From a checkpoint of a small multi-label image tagger.
Model: 17.8M parameters, arch fnet, activation gelu, patch size [4, 4], layers 10, width 384.
Training: muon at rate 0.017, 12500 steps, batches of 256.
Data: 97500 training examples, 32.8 epochs.
Rows from block 3, named by matrix and row number. Rows with one number belong to one neuron. Each number is 128 + 32 x the weight over its row's rms, rounded and kept within 0 to 255. All counts start at 0. Numbers have three digits each. After the name is the row's rms in percent of the matrix's.
# fc1: MLP up (model.blocks.3.mlp.fc1.weight, 2304x384), inputs 0-191
# fc2: MLP down (model.blocks.3.mlp.fc2.weight, 384x2304, transposed), outputs 0-191
fc1.1528 073:128128128147128187128076128128128128104204128191128128219128128128128128128128128128128128128113069128128218128128128128128085128076128077168128138128128128128045128128128128128144128128131128187128128204210036128128128095128128128128128100128019128128128128110128185128128066128128128128128056067128128128128128128128128128128128128128128128094128128022128128098128128169081128128128128084128178082128128128114128128146128193149157128128128037080128212187148128128128128128128187228154128128128128128128128128128128128052128128128128128128036049128128253128162128128128133112
fc1.1529 112:128099128128128128128128128080078128128128128128128128128128078128128128128128128128128128128128128127016128128128128044128128114209128128128128128128153128046053128128128128128134177128128128092128162128128110128121000153128196113128128128128128128128128128128128128128128128128128128128182139128128097255128146128128128128128130128055128128136127212128128128128128128255128128128128128128084128182150128128128155128188128074053128128128128128128128156128128106107102164128128128136190128125117188128180128128145128177089128128128128114128128128128128128128106128168128081128
fc1.1530 114:112128128218206128151128128173128097128128128082128128128179128128118160128128128128207128185157128128128128083128128098066155128128128128128128128117128128128128097128128112128128109164128128173128128128128048071128128128128028128128244128128128064128058128128128093128089128128128128128128128095128128073128181128128128053128093085247128128117128128128166065128128128223128062128214128128067128128128062128128194128128128128128128141128128128128151128227145128166128128189128128128128128128128131128130149082128098128128087128054128128128128128128129212128128128128128065128
fc1.1531 093:128128128128128174000128128128128128101027128233128128128128130233128128128128109128139128128078128128128128128128163128115128077085128128185128128051128128128128121128128174128128128128128128128128178120128128128168128128133128128128045128024128128128128128128128128128128128128128163128128168128255153128128128128128128128128128128128128060128128121128148128128128128128138128150128128128128128128128066128128128202128128128128128128128128128195128231128128172156128051066128128128128128128128128124133128128128183000128128116128128128128128128083114128128112021128128128128
fc1.1532 112:128128128128128128052128128128128128128161128128128104128133128089128128128042128128128128159128128128128198128128128063128128128128081052128070128207081128128156128128128125069128128128128128128125154140128128128073184128128128128128141128000128128128128128128128128128171128080128128128011128128128128128091128128128128128128128128128187152128128107128078128128103128128128128128186128189128128059128128128242128128128128093059128128128128128149102146139128128128128128254128128128128128128128128204128128128128128128130128128128128128128207128128128128128128170174128128128
fc1.1533 085:128128124192128165128128128046128128128128128128128091052128128128128005128128128128128128181128056128137128128128128128176144059128128195188128128128053128128128128128128128128128128128128090128128093128128128128128128128098128128128128156128039128128128052128128128128115059128128128128122128134128128128128058160096128128128166128128128130086173128128128128128128128082178128128128128073128080128128128128088128128128128210128151196128128128128128148128128089128128130174093142128128128128134128205128128128128128128082128128128128128128028128128176128234128128128128103128
fc1.1534 111:183128128128128128128255128128128148128128103128128180111128062128128131128128128078128128128128128081000155028128128128172128128055080024171128128128128142128128128128128128133128153128128151128150169128128128128128128161128128213188128128128092082128205194128128128128128128128128168109128128038109128128128081128128128062128128128128100173128127091128128128128128173128128128128128128128128128128128128128086138128128128128171128182128128128128096128026128128128128128128173128128128128128128128128128128222217128128171128020128114128128128128086128128114128128228083128128
fc1.1535 063:128128144128128128128128213128175128128128128128128128128128128128128128128128128128128128128002128128128128128128128128000128046062172128128136128128177176128128128128128128128128128128128128128128184128128128079128128128128128128128105128128128128206128128128128128156128128128128128128128128128128128128128128128128137128064038128128155128043066148128128128098128128128128128128128128128128128176128128128128089128128128128128128128153128128196163030128128128128128128128137128128128128128128128128128016128128102060128128128128128128128128128128128128128128128128143128128
fc1.1536 111:128068109128128217128157128174128128128128128128128128128128128079150225128128128076127128083151019137128128158128096128128128128128128128104128128188128128078128128128128128093149089128128128123133128128128128128128128200128128128128218128199089128168128115128128102128128128034199128093162128121128128128159065139128114128128128077128128115128147093128106128074128128128128086128128128182128128128128128133128128128128128202128128152131128128128128199152128128116128128128205143128128128128067195128012128156128056147128128128148128200136217128128128128217128128128128227142
fc1.1537 105:128136128189128128128080147128048128128201175128128128063128200072128137128128211128128128174053051128128128128128128128146158168128128128128128128128128128128128128128128210128128128131104181128115128128105128107160128128128242140128202128128128128128128128128225128128128128128128128128036128148087131128128082128128128188110128128100060234128128128128128163128128128128128128128128128128128128128128088128146128128040128179128128128128063128128128182069128128128128053128235141044128128128051189128140126128128128128170128128157128075128128128126128128128128128128204128190
fc1.1538 093:128153128128085215128128128128128128128128070128128128124103069158128128128128128128128003128123128128128128128128128128128128128128231128128128128128128128111128128128128128128128255128169128128128128128128128128128128128128128128128128130128128193128113128128128128213128051128221128128128128081230128128128128128128128128128128128128128128128037147128128128128128128128128128128128139128128128128128128192128128128078128000128128128128128128090128128161128128196128151128128128128128080128128128128128224128128068128128128128128125128128128199128128128114128137128128128128
fc1.1539 097:117128116128128123128189085211128128128128234089128205128128047128128128128128181142128123033128128128128128128128207128109128128120128128052191128128128134128078128128128128128186075114128126128149128128128128128128128109189128072128128128128128128112128128128089128128128128128168128128128128083128128128128128164128128128128128067128165167128128128128128128128092128128128128128128128164120052018128128128128008253128120128128128181128128047128108057135128128101103113128128128128128144128128100128032162041128128245128184128076128128128128128128063128128075073151166128128
fc1.1540 100:150128128128128184128019128086128156128128054128128128128039193128128128128128128041128079128128167051128128200128128087016128128165128136185073128128128128128128196081128128128118068128128128128128128128128128128128128128128128128128069128141165128194128128128128128125077128128128128128000128128128078128128128128100128128128255221128128050159128128128221102128102255128128128128128128128128128128128075128128128128192138128128128128128128128128128128128101128128128128128128128015128128128128128042128159128073128128128128128128128128143128214128062065128128128128128128109
fc1.1541 059:128128123128215128128128128094128128209128128128128083128128128128128128128198255128128128055128057104128128128128128128255128191128128128128128128128128128218089128128176078128128128128128128128128128128082128128128128128128128128128239169128128128128128147128128128128128128128128058128128128128060102142042128128128128128128128128128128128128021220128128128128128014228117128128128128194111128128128149128128172128128071109128128134128094128128128128128075150128128128128128128128128128128128221128128150128128128186194128163128128176070075128128079128128128228128044128128
fc1.1542 104:128123128128079166128128128128128128128160207037129105128128128152144128128128128128128090128138128128028255102082125128128128128163128102233128128128138178128128128128128152128064128156128128128128128128126128128093192128128074178162128128128128128128128128128153128100170133128219128128128101128102156128128128085128078129128128139151128213128122128128126128088191128100128033128128102128134128128128153128128128182098128053042128128128128128128128143128128128167128157128150128111128128120118138046128128128128128128128089128197050128128128122128174128128128128074104097128
fc1.1543 071:128206128128128063128128124128092128128176128128128128128128128128128128128042128082128128128153128128128128128188153128128082128128128160128012128105183128152128005176128128128054128128128128126128128128128184128128222128128128166128077128128128128128128128128128172128128128128128128194128128128145128128128128194128128128128104128128194128128128128128128128128128078128111150128015080141128128123170167128164128157128128128128128128128128128128128128165077128234128050128128128128128128128128049128128133128128128128128128128128128128176128128128128128128083102048087128128
fc1.1544 084:160128128128128128128128128128128128128128128128128128128128128128128128171128128128128034128140128128096128109128128128128128128128128128128171128128128128128037128128128103128128000128128128074130128128128128128128128128128128021128128128128128128217128128185091128128128128128128128128128128128128128191128128128128128128128128128128128128128148128128007128000128199128128128092040128128128128128128228201236153128128128173128128148128128128101128130056128128084128128128128128128175128128108128128176128128128128128128128128169128128102181128128128223128153128128109201128
fc1.1545 107:128069183082055128128128061128247135172128128128035128128128128128128097097128128128128031128070128083128128128128202160164128128100128128128128187128128128191128128128128194128086128128128128077145128100124128145128128092128128128128155128128128128128128128128136128128128128128037128128128128128067128128128125128128128161101128108128128040013128155128128128144134173088128128128128128128109137077128128124128128128128166060140109099091128128128128017128187064090128086164129128128179128032168129198109128128128084128128168101128128128147128128206128082173092176128094133044
fc1.1546 090:128128118128128128128128063113128094128128128128128044128128128128128128128023128128128194213128128128128128128128128128128128128128019128011159128128135134128128128128238128166216109128128128128174128128011178058128128201128128128128128128215128039128128128128128128128087128018128128128128128128128128088169128128128128020092128128121110128115199128128185128128165128128128128128128128128128142128128128128127128141128051128128128128128105128128230128122128128128128128128128052128128128166072128128128128128174161128128128128170128128194083128128128128128128128128128128128
fc1.1547 113:128128100128153128099255128128086128128128128128128060128156129128128038128128108128128106128162128128128162128128128079128128054128128128128128041128128128128119128060160112150128170255128128076183128128128128161061128144128089128128128128128128113173128176119128128077128157109137128128106098128128120128128128128112128124128128160128128128086128096225131128075128187128055128128203128128128078128128219128128094128047128128128085128104128128128057128128095128128128074128128128070128128128128128128128128002128160138128128128128128128128169205128128128128128128160215128128
fc1.1548 064:128128128194128128128128128128076128128128128255128128063128128076128128096128103128128128128153128128128128150128112128128128128128128035128128128128148226196128128128073128128128128153198128128090203128128128084128128234128128128128168128128128128128233016128169128128128128059128128128134128128128128128128041128128128128128128103128068135128128128128128128128128128128128162128128128128128128128128128128128128128128128128128128128128096178128128128137128073128171128128128128128128160128128128128128128128128064128128034097128128185128128128128128128065128128027052128128
fc1.1549 082:128128128128128128128128128128128128128128128176128128128128128128128128128128081128128128128128128128128128128128128092128000128128198182128128128128116128128128141128067128128098035128128128128128128050128128128128128128128128132128128205128202128095128128128178128128063154128157203128128128128128112196128205128128226128158131089128128128128128128197220128128035128128151128128128128128149174176128128128128229128104128128165021128128128128103128128108128194128128128128128128128128000128060128128172128128128128128087068128128128128128128128128128128128128128166253132128
fc1.1550 129:128128128128128163128130096128128128170032128070128255128128128128146128110128128132154088128171111128128115148128128128128128116206128124128128128129128128191046160128128128128128084081128128202128128128128128128128128059128128128128128128128069074128128128128128128128128128198128219128128157128128128128128128128158128128128164128128065095128128100128102128128128089173053128128128046128172040128081172128128128128128128128128128128207026128090168206057094128128128128128104128065087183084114128046128128128128085104128171100106128128128128105128128171128189128128162128128
fc1.1551 129:128128128107154180128128128128146128087165128204128113128188128128128078128169128128128128128088128128081128128093079174081151128128101128131128128128128108046128128128128128128128128128128128128128136193128128087128165128128128069128128128049172128128128128128128128128140128128128121128192055082128203173128128128128098128157016128128175128140181171128132137169128128061128128158128080128128112141128128128067128128128128128128079128128128128128128128128128128128146072108128128205128128168128128128128128118128156102128128128128128128077236075128200128078128128128128074128
fc1.1552 074:197128186128128128122128128068128128128128128128128146128128128128128077128128128128128128128092128128128128063128128000128128143128128241010128128128180128128059218162128128128128098128128203128128128079128128157052054128128128042084139128128128128128128128128113107203128128128085038128128128128128128128128163161128128128128128128128128184128128128128128124113128128128128128128128128161128128128173128128080128128128128128128128128128128128128157128128128128128128128088128126195101128128128128128101110128128128128128128082128128075066128128128127128128137164128128128128
fc1.1553 075:128128128128128128128128084128128128231128156128128084128128128128128002128128128128128128128128128128118128191128128128255128128128059128128167128128128149128162128070084128128128128128095160128128128128128128128128128128128128128128128128128128128195128065128128128128128128128115060128128128147128128191128128128200128134128233023128128133128128128179128128072106154128128181128128065128128128128128135128128128128128128128128128050128128128128128128128128128128128168128128128084104128128219128128128128128128128128128255240128128128255198200129187128128079054128128147128
fc1.1554 115:128128128128128128128129128128204066113128128128092128128128128128128128125128128141128128128128093128105170128128104128128128128128206208128102153103128128128082128128128153128128194128128128128128128128073128128128120128128128128128128193128016128126085128089128144167128033197128128021128127128128128128128128128091128128128128128180128128128128062160128128201180128030128128128145128128128108128062128128120128128128069195128128128128148128128128118128102083082128128229128128128128255152128128144128128188128128128128175128128128093128128128128128208128128098128128128074
fc1.1555 074:166128128128051128112128128128128139128128139128128128208128128059128128191128128128128128181128128128128128128128128128128128128128138128171128128128128128128128128128128178175089062128128026128128128172121128135128128128128229128128128128128128128128128128152184182128108128156089210128128128128128033128128128128054128128128128128128128128108128128128128128128128128184128219128128128128128128128128128128128039128128218191128128096128158243128128128149128128128128128128067128128112068128128094128128000128128166123128128128255128220086128213128128128128128128128128128128
fc1.1556 075:128128128075128128128128128128028128128128128096128128128128128092090128128022128128128062115128128128128128128137128128190058128128128128024128128001128128128098128122187128128128039128128089128087127128128109128128128128128128173128128223128209128128128076128128128171128128128128128128128056128128148163058172128128167189047128141128128128128128089128128128128128128128128128128128068113095128128025128220128128171128128128128128175128128158000128128128128128128201128120128128128175128128128177048078128128128128112204059128128128128128128128128128128128128128145165128096
fc1.1557 101:150128217128128128073128128128128128121128128128128128107128148190128116128128128128207087128128163128090128127159128128128128128128211128128128192128135128128128128146128128063128128051128065128128128128128128128128128096128187093128128128128128128128161128128128128128128168128128128128128128059114128128128128088128128128181128128128154128091128128128128164103128128128128128128128128027128136128128128128117128172128162128112128128164128076057128128128121128128128128128128128140159128128128128128138177128100165128128209128128128176052111128128128168128128128198110070128
fc1.1558 079:128128128180128128128128133128051128128128128026128128128128128128187090128128206128202128075192085128128193128128128128128165128128010128128128128128060128128128128128128128239071128128128065128051128128128128128183128128128076128128128100128128206128128128128128128128128061128240128245128128174128128128128128121128128128128128128128180128128228128213015128042128128128162128084128128075128128128128128128128128107128093082128199128128128060128139128128128128171128128061128128162128128128128128128128128128128128128128128128128128132128128128128234015136128128190128128128
fc1.1559 094:128128128142128128128128128088128085181128128173196230128128128128177157128128128128128105128133128128128063128128128128128060150128128053128094128128128128128095128128110128112128128128128128096128128128017128161128128128128119255128128128128128128128128042128000128128128128128128128084128128128128128183129210034128161128128128128076055128113128128128139128078128128031128128128128128128128128128118128156128128128128141128128128128195128216067128185128128128128128128128128128128128255201128128128035128128128128128158128128128203128128128128105128128128070043128128067128
fc1.1560 087:192128128070128128107128196128128128128076160128128128131217201169128128128128128128128234128128128128128128128128128050128128128128128128128128128128128128128093128128128128188128128128128231064128232128128128128128128128128128128128128128128128128128128143046128146128128128128128128128128128128064185013128128128128128128128128128128128128128128155114171128128128128128128128128128128128128128128128128128128128128068128177128128128128040128000196128128162128128128056128076190083128128128128128128205108128128197128128128151128128128128128128206209128128128128087128128128
fc1.1561 089:128190138128128128128190128219128128128128128058128128128128128128128109143128128128128255128128128128084128128128128128128143128234128128128128134128105128128128128140091128169134194128128152165160128128128128102227128128128128128128128089128128128000128128128128011166128128128128128128128173128057090128128102128128080128128128128039164128128067128128188128156082128128128128128159128128128128083086086128128128128128128122128128157128188128128092128128128128128244128128128128128220128128128128128007128128128133075128128124128128128168128128128128128128128128076128128128
fc1.1562 130:057111186153041121128128128128111128112128128073167163026128128128128128128031233199128128118128128128160128080128128128103146128128128128106128128128092128128128128128017128176128128128128128128128128128128211129128069142071128201158128112128128172106210128103128128128098088188186128119128055073128120128128240069128128128128128128128143128128093154220224128128154128128128128042128128128128099128128128128122057128128128213128219128128128128128109128187087128194128128128128128128084121128128128128128128181122175170128128128132128128128128160128148136163128182128128128128
fc1.1563 108:128128128128155128128128128128128180128128128099128159128078126128128128128148128128128051128128128128128128055128128128128082128128114128128128114128128128128095128128128128173054128128154128128128128201107128037128164128128128128077128154128128128060128128128015128128128128187128128166128128207128128128128128128128128128128128128128128199128128071128128128255109128194128128128128042128128128128128042128128151128128072128128128128114128128128104128128128128074128128189076128075128128193128117128128128101117128128128128128083128076189128128128128218128128158127043128176
fc2.1528 069:128038128128128169128128128128128128149128042128054128128128119128185128128128128065128128128128184128128128128128128128128128128128128244128105186128128128128128128128128128128128128128128128128128128048128254128128128128128128128128152104128217128128128128128128040128128128128128173128128128128117128128128128128128128205128128128128128128128128128228128128128128128128128047100128128128128128128128128062128128128128128128128128210128128152128128042048128227128128065128128128128128128128128128133128128128128128128128128128128128128128128128128128128128070128128128128128
fc2.1529 108:128128128128128128098128128157176128128128128128128062115128164128128128128122076128128128128128128128238109172081128194128128128002128128128128128128128128171189153128128103140128128128128128128116128128128156128106225128128128128128148106100128128128128128107128128146128128128128128196088128128128128020128128128092128128113128210206127128128153043128128128128155128000104128128128176128128033071090128128105128128072120238216128128128128144128128136128128128128128075128158080128114128128128060128137128171128127128128089156128128128059128128128128128128128128128128161096
fc2.1530 122:128076240121056128128128138076128128104128058237084128173128128147132158128116130114034128097128168224102161196128109128153128128128128198128074128128128128128128168165128128147128128128128128128113138128114128128128128128128234128128120128128098128128128128128128168128128116128128055128128147175128128163128128180128232128179177189028224128128145128128128128131128128059128128128080128128128128128128163128128102177128128192128128128128128128128172116133128086048128184096128109130128128130128147128240128128128128195128128128128128128128128120031167099073097128128162163128
fc2.1531 095:128128128128128025128128128128128128128128128128128128128080072077128128162128128128128128128214128128128128068128128128128128128128168128097128128255162128128094185128128128128128071128153128128128128128128047182074128128128128128128128128128128128128128215128092128128128047128128128128126143128033128128141147133128128128145068206128128128053128206128160128189203118128128128128125128128128128128128196128128128056128128028128202128128128128009128128074128128128128241128128196128128173128128128128128128128128230128167128128128128019123078165128128128128128255128128128128
fc2.1532 098:128119128128149057221128120128128128128128128128128128128128128128128128103128128128128075128128128128128000128128128163128088128128128187128170128093128128128128128128128128128128128128128128128128078098128128128188128128128115128128128128255128128128128128128128128074103128128128128128205148128071128156169159128154128128128128128128128128128128128128128128128128151128128128128128128090128099216128128128032128085128128128128128078084128128150128128128128128128128128000128128128128128128105176050128128128128128128128128128058122128194021128128128213053128128128128169128
fc2.1533 102:189128209103000128055128084231129128074128143182128128128113186128147132128128128128127128128128128128128128128123128185063128128128072179065128127128128128108128170128128128128168128070128164161128128028087128128127128128165172074190128128128153157128128220179128050128128163074128128128128128128128158128128128128128128128128128128093076128128128128128128128128128165128130117128128128128128128151128128073076106067128086119128128128128128159128128128129173255128201128128153175128147128128183128128128065128128175128051128128128128128128128128109127167128121128106128135128
fc2.1534 130:128128128167128034103030128128128128107173239128128093200128137166095130140149054183080158128174128128128128128128128128063128128128128128128128128128128110128128128108104128128128185147139098128165128128128185096128128211128198128079094128128200128128128128128128137128085128128128128128066128128128072186128128158150128119128128128128176082169128234103160128147128128128128128108107143128128128117128128128181128128178128128147012128171168176128128114150128128113128128128128128095128128128128128128128128084059128128128127240128128128126128128128084128128128128049128128194
fc2.1535 063:128128128128128128128128050128128128128128128128128128128128128128124128128128128128128128128201128128128128128128128128128128169156076128040128128128039128128128128128128128101076128128128128075168128100128128197128128082128128128128195128128056128057128128128128128128108128128128104078128128128124128128183128128128128143181175164128141128191128110179128128128044118077128128128128128128128128128128128128128128128104128128128128128072128128128128191161128128093128128128128128128128128156128115128128254128128128194128235128128128128128128128128128128128166128128128128128
fc2.1536 105:128128128127099076128128138084128128128128128128099128063128128128128128128128128128158128128128185128074131128128128145154118036128109134125128128128128183197128128163207128128128128128128209128128099128046128210128094128128128155128128128104128165064128128128128128128128128128128128128105187156099160128128128148128128169177128128128115128128153128128128128128175128070128242128128128128128128128128025128128128199170128128128077128128128128128183128128121196169128225128128189128128128128128094210242128121128128128128185128128128036128036128211128128081128174128030094128
fc2.1537 101:128128128064191128128128128128128128128095108169128128128128077128128128128128128128128128134164128156128128212128128145078128128128128128128128128128128138128106128128128128128128128128128128044161128128128128175052128081101073128128128128128128154128125128038128116128128128128064058128170128128196128190096128128128080128128128128128128056128065128133066061128128128128128128128128128128128195207128223128128128128222128025128128128136220128128128128207128128128128170128128128128118140128051128128128128128145128128128128091125128212128128128209128067128111128128081128085
fc2.1538 091:128128128128128036128128128128128111128157128128128097128222152072128140153128109128128210179128128128128128084128128128108128128128048128128103128128128128128128128128128186128128036128064128157128128128144155128128128128128128036128128128070128128128128128128128128013128192128000128128048128128042128128051126128128128128128128081128128096128217128223128128128128092128128139128128128128029126128128128092089128128150128220089128128128128128174128128128128056048128074128128128128128215128128143128128078128128128128128128128128128128128077069128128204128128128128128128158
fc2.1539 092:128128128128082128081055128076128128128128000128128128128187128128128128128128062128128128128128028128058128036128128128128128128128128128128128128128182128128128128128128128128128128163128128086157118128128128128128128128097128187128128128042128128128128128128128128180121128128085128128128128128137128128128128128156165128128048202128128128128128155209128128128128128128128128128199128087128185154128192139128128128074128128116128011128128128128128212128128189128116128153128128128128128128128128128128128217128128131128067128255125197128128128128172128174166128128128128128
fc2.1540 101:097198128128128104093200128128128128128128206098128128149214128128128128128134128237128128128128075163128128028128128128196185163128128128128128128128128128128128073128128128137171255128128128128080128128128128128128128128128128091128186212128128128128128128128128128128196128093128128128236128128058128128128128128128128128187000128128128198128128128128057149128128028128128128085128128177128036128184128128128047128087128128128128128128128128128128128128128128128128128128128128255128128107128128128112128128128043128128128128128128128128128083128208167128128128098128137190
fc2.1541 054:128128137128018128128128128128128128055128128128128142128128128128128128128047028128128128128128191150128128193128128128048096131053128128128128128065128128014128128128128128128128128128128128128128128128231128128128128128128128128128026128128128128166186128128128139128128128128128128128128128128163128128128128128128128127130128128128128104128218047128128128128128224014128128128128128039128128128128128128096128128128233128066128128128128211128128128128128128200128217128128128128128128128121128128128128128128128032128128080128128128128128128128128128128121060128145128128
fc2.1542 100:128126128154146084128082128100128128128128051174128128164128128054128128128128128128128128128128128157195062128128128128128128065113128128047128128162128128154128128128128128128128081039128128140142128128128147128128004123128220061050128128088228183128128128128128128128128131128128128128128197128128128128109128195128128133144128128127128058128128128128128068162128115128128172118128128128128128128128147131128128128128128211142096128128204061128128128111128185128128099128128128128128128128169232175128128070141099155128128128128212128128114128128128128128128128128213086128
fc2.1543 065:255128128128127177128055128097128128128128128128128128137000037128128142128178128128128128128123128060178128128128115128128128128128128128128200128079088128128096128128128060128128128128039128234128128128128128163128096239128128128128128128128128128128128128128128128128128128128090128128128128128128128143128175128128128128128128186156048128128128180199158128128128128128183128163128128128128128128128128128128128128116128128128170128128128147128128224128128128128124128043128128128128054128128153128128128150128128128128128128128128128128128128037128213128147128128145128128
fc2.1544 083:128117127108128128122128128117128128128084128128131128117128128089128128128083195174058128128128128128123128247128128128128128128128079128128156128128149128128128128128128128086066255128128128192128128128128128128128128128148128128201081128128152128128128128128128091128128187128128128114128128128128011128157128128128128128128217128128078128255128128128255128128128128128128128128128128128128126128128028044128103076128128128128128128128128128128128128213128128170128128128065128055128128128128196128128128128128128074128128128128128179174128128128128128128128128128192128208
fc2.1545 102:128222128128225128128128128128128128128128052128250128128128128128128128128093128128155138169143047128128128128153052088128128128128128128128236081128128128000128128128128128128128221129082128128107128128128128158128128128128090128076140157087128128128132128159138126099128128105128128128106128147185128128128128128128128155128128229128128131128128075128128128128128128128060128128128082128128128128128128128128128128128017239128128180119128073061128128128128128128128128128128128123128128128128158128134128108128128165144154128057128128128124128128128046128202128128128128235
fc2.1546 091:128128128128128128038128128128128146220072128147128240128128128131128223128216128128128049034128128128128128128128128128128128083041128128114128154135128128128128128128128146128128097128187128128128167197128128183128154128128128185128079128063128128128079173109128128128128133141128128063128255128054128128128128128128128128128128128128128128128128163128128094128128128128128128128140128128161223128128128128128128128117128128128104192128128128128049128128128128071128128128128128086063126128128128128128128128178128128254128106128128128073128208128128128128128128128128128128
fc2.1547 105:128128128128087128148000128128162128128128128128128238128128128128129183128128128128128128128128128128128128128128128128128117183128128128128128223128128128128128128128046128128128073000128128128058128128113128128190128128169163128128066128128128128119128019128128128244128128128128128128128128101128073128128128167162128128128112070128128128208128149014128128180128128128128128128042128128128128128128128128128128128128128128128128128128128128128128128128235124082128135128105128180128128128128128068128128248099128128128128128128128128128112128095194128160128128128033056128
fc2.1548 051:128128128128128128128128128128128128128128128128128107255128128128206128128128128128128128128128128128089128128128000128128128128047128128128128128128128128128128128128128128128128128128128128128128128128128157128128128128128128128128128128077128128128128128128055128128128128235128128128128128128169128128173255128128128128128128128071128128042128128128128015128128128128128128220128128128128128128128244128128128128182128128048128146128128128128128173128128128128128128128128229128128128128128128095142128128128128128128128179128128128128128128128128128128128040128128128128
fc2.1549 081:142128242116128128128192128128099128128062128128152128128147128128128155128128238128128184128128128139128128089194128128128255128128128050128128128192128128128128128128170128128128190112128128128128128128128205178128128184128128128128133044128013128128128128128079128128128128128128128128128126128128204128128128126128049128128128128125128128128128178067112128128222128204128128128128163190128128128188128136128033166128160128128222128128128128128128128128128033070128143128106134085128128128148128112128128128128070128128128128128128128128128128128128128128128128128044105128
fc2.1550 131:212128128128128000122098195035128128128147128128128053128174128061128128188128128128128128118135162128128173080128226128128152161128128128128061138128084058155128128128128128128128128128128177105128128128128128128094128128128128188171128101128128195128128128160086128098176062021128128128128158128128128064128128128128076128128147128128055128128134144122128083124128128128128083103128213128128202128128128128128128128083128154149128060065128128128128066128128199128128084128128128165194112128128136181128128145118128128128128149128128128128128128128128128172128128128127097058
fc2.1551 120:128054113128128128128115128128128128146128128128128142128084128128147128128128128128061203110128128128128128128128089128128179128128128128206128128128103128128128093078128128128197128128207128128128128019112128128075128128128128128128128128128128128160128128131148128128128128169128128128128128125128128153165128248128097128128128135128067128128128128128138128128093128128128119128128128209128128168115206128104128159128128073128128118060128128128128146128128128128128128148128128082128128092128128179187128128128128128128180128128128128128128128128072128128162083128033128128
fc2.1552 074:128128128128170128128128128128128184074128128114128128128128155128092196172128102128128154071128158128128128128128128195128088128128128053221128098128128128128193075128128128128128128128078063128128128128128131128128128128128128223214128128128183128126101128128128128000128128128128201128128199128128128128128128128128128128095128128128128128128128128189128128128091128128128128128128128128060095128101128128128128128128128128128128128128128128123128128128128128128128128128078128099128128089128128146128128060128128128084128128128128213152128128128178128177095087128128091021
fc2.1553 078:128128128088128128128128128128128128059128053128128100128089128128128128128128168128128128128186128137128153072128128128049128142128128128128128128128128128128128128247128128128128128128128128128128128128143216128128128128128038128128169128128128128046133255128128148189128128128128176128081128128128128000128128128076164099128062128122128128128128128128128100128128128128128128128128167128128128128128128128128128128128128128128128218128058128128128128128128128128128128128152136128128128142000128128128128128128128128176128128128128128000050048128075177128128255128128128189
fc2.1554 101:128128128128128128129128128183128128128128128128128128128128128128128104128128128128116082128128128069128128128128128128144128180128040128128128128128048128167128165128128128160128095128199128128126138128128128128125128128128128128128128128128128184128173128128141128051128128039128128128128163158128128140128128128147128128128128128128128128128128199128205128047056128164128128187094128086181128128128111128113128128128128128128128198128128128128128128082128128128128190060128128128128000142128128108128128078128128128118128128128128201128128128128154000156128136128048182121
fc2.1555 070:098128128135195210128128164128128128128128128128196128061128128192158072042128128134128128128128128136188128128128128139128128128128128164056128128128133140128128128128128128097128159128134240128146128128128057131128128128128128128128128244128128128039128128128041045128128128067128128128128146128182255128128128107128128128050128128128128128128128128128128157128128128037128046128134128135128128128128054128128128128128128128128127128128128048128128058128128128128128128128128128128128128128128128128147255128128000128128128128000128098128191128072128221128128128128128128128
fc2.1556 074:128081062128066128128128128128255093128128128128128110128128128211209128128128128118062181064128128128133128128172128128128155128128128128210128128202128128100128128154128128068128230128128128128173128128128128128128128128128128128128128030161086128128128242128128128128128128128128128132162128063066029128170082128128128128218128128128128128165128181128128128128128128128217128128128175128128128186128128090148128128128123128128128128128128128253159128087128148128045128171128128128098175128128128232128128128128155128128128128128102128128131128128128128128091128128044128128
fc2.1557 097:128128128162128128252128128128128128128128128138158128128039128128128111128191128206128128128085128128128074128128014128009128128038128128118206074128110175148128163225128128128190128128090128128074128128128128128128091128128089128128189128128128128089105128128244128055097128128128128128128107128164128128128128128128128095128128128138030128128128128106156128128128128147130128169128112128128128128119128222128128128128128128012128128128128217210128128168207128128058128073128128128093128128128128128128128128161071163128085128128191115128152128128112128128128128172128163120
fc2.1558 075:128128128128128128128128128128128128128128214128201091128128128128128128128128081088128128206128128128128128128128128128179128128167242128128128080128128128128128128128128128128128128128128128128243128128128128128128128128128140055128164157128128002169128128128211128128128128128017128008128128039128128128156128128128128128128128149128128128208128128128230128128212128128128128153128128203128128128070128128128128128128128128128081128128128128057128128150128128063128128236128128047128128128128128128128153128128128126128128128128128128128128128128048255188128128128128128128
fc2.1559 103:128128116128128128162118160075128128032128137128128077128128128063090128039128162244128110128128253111128154194128128128128128098128129154128128052128128128128128005078128066180128128128128209194195128185201115128128128085128125046128128128162091128128076128188128128128128073128154128128191128128128128128128128128128196128177085128128128128128141028062128128254128128128199128128128041172128058051128094128128128106128128159128128085128172128211128128128128128128128130021128128098033152128151128128128161128128128187128128202128128128128102213128062204128128128047128174128
fc2.1560 094:128233128128128128063128128159128128087029166128128128069141128227128154100128128128128128128128128186143128128202128128128128170128128128128128179190117128066084128128128235128145128128128128128073128128128128128128128128128128044128128147128128222135128128128128128128128148128128128128161128029128094128128128128128128128181128128128113047128128128128128133128128064128128112128128171106128128128128128128156128128190128128128128128128087128128128128128149128136128072128128128128128071128128039065232067128128128128128093154128046128128128128128128128128128128065128128128
fc2.1561 083:121080084128128128128086128074128064177128128128128128128128128128128189128128128128128000128129128128128128128104128128128128137034128128128128128128180128077128128128128128128106097128128128128128128128128128182008128128182128119128128128128128128255128128128128227102128128128128128128128128128128178128128128128110128128128128128219147051128198128128025128128206128128128128128128128128128128140152198128097128128128128128128128102128060128114128173128128120167072128128128128128128128128151089128216128128128114128128128161128128128088128128128128105128128159131128128128
fc2.1562 126:128072128128128072128161128091128089128128128053128128235128128128178177128096074128128128128128128128128128207128113081082136128128128128195128150128128128128154128128128034067242127128177128083128128128158087128123128082128128058128128093128128070128065128150128128128128118128149128094128128014128128128128128128128161128128128069128128128128217128128202229128010128128128128098128120113128128176200128212110128128128128128057155128128128100128131128138128133128181128128128128128128128126128159167104159128153128074128128128128128200128100128028131128139128128128148128132
fc2.1563 098:175128108065048128128128128128128127128128128128128128210128128128128128128128128128128128128187128159216128128128128197128128128167128181128128128132137128128161128128128128171167128128075128117128128128128128128080067128128128128195128170128128128185088128128128099128064220128128128128128128128114128128023152087127059128072128128200075128120128167128128128128128128128128176128128128026081053128128128128114128128128128128128125128128128128128102128128180128128128128128128081203128128000111077128128128215128128128128128145128128128077089128128128128107128128128185128128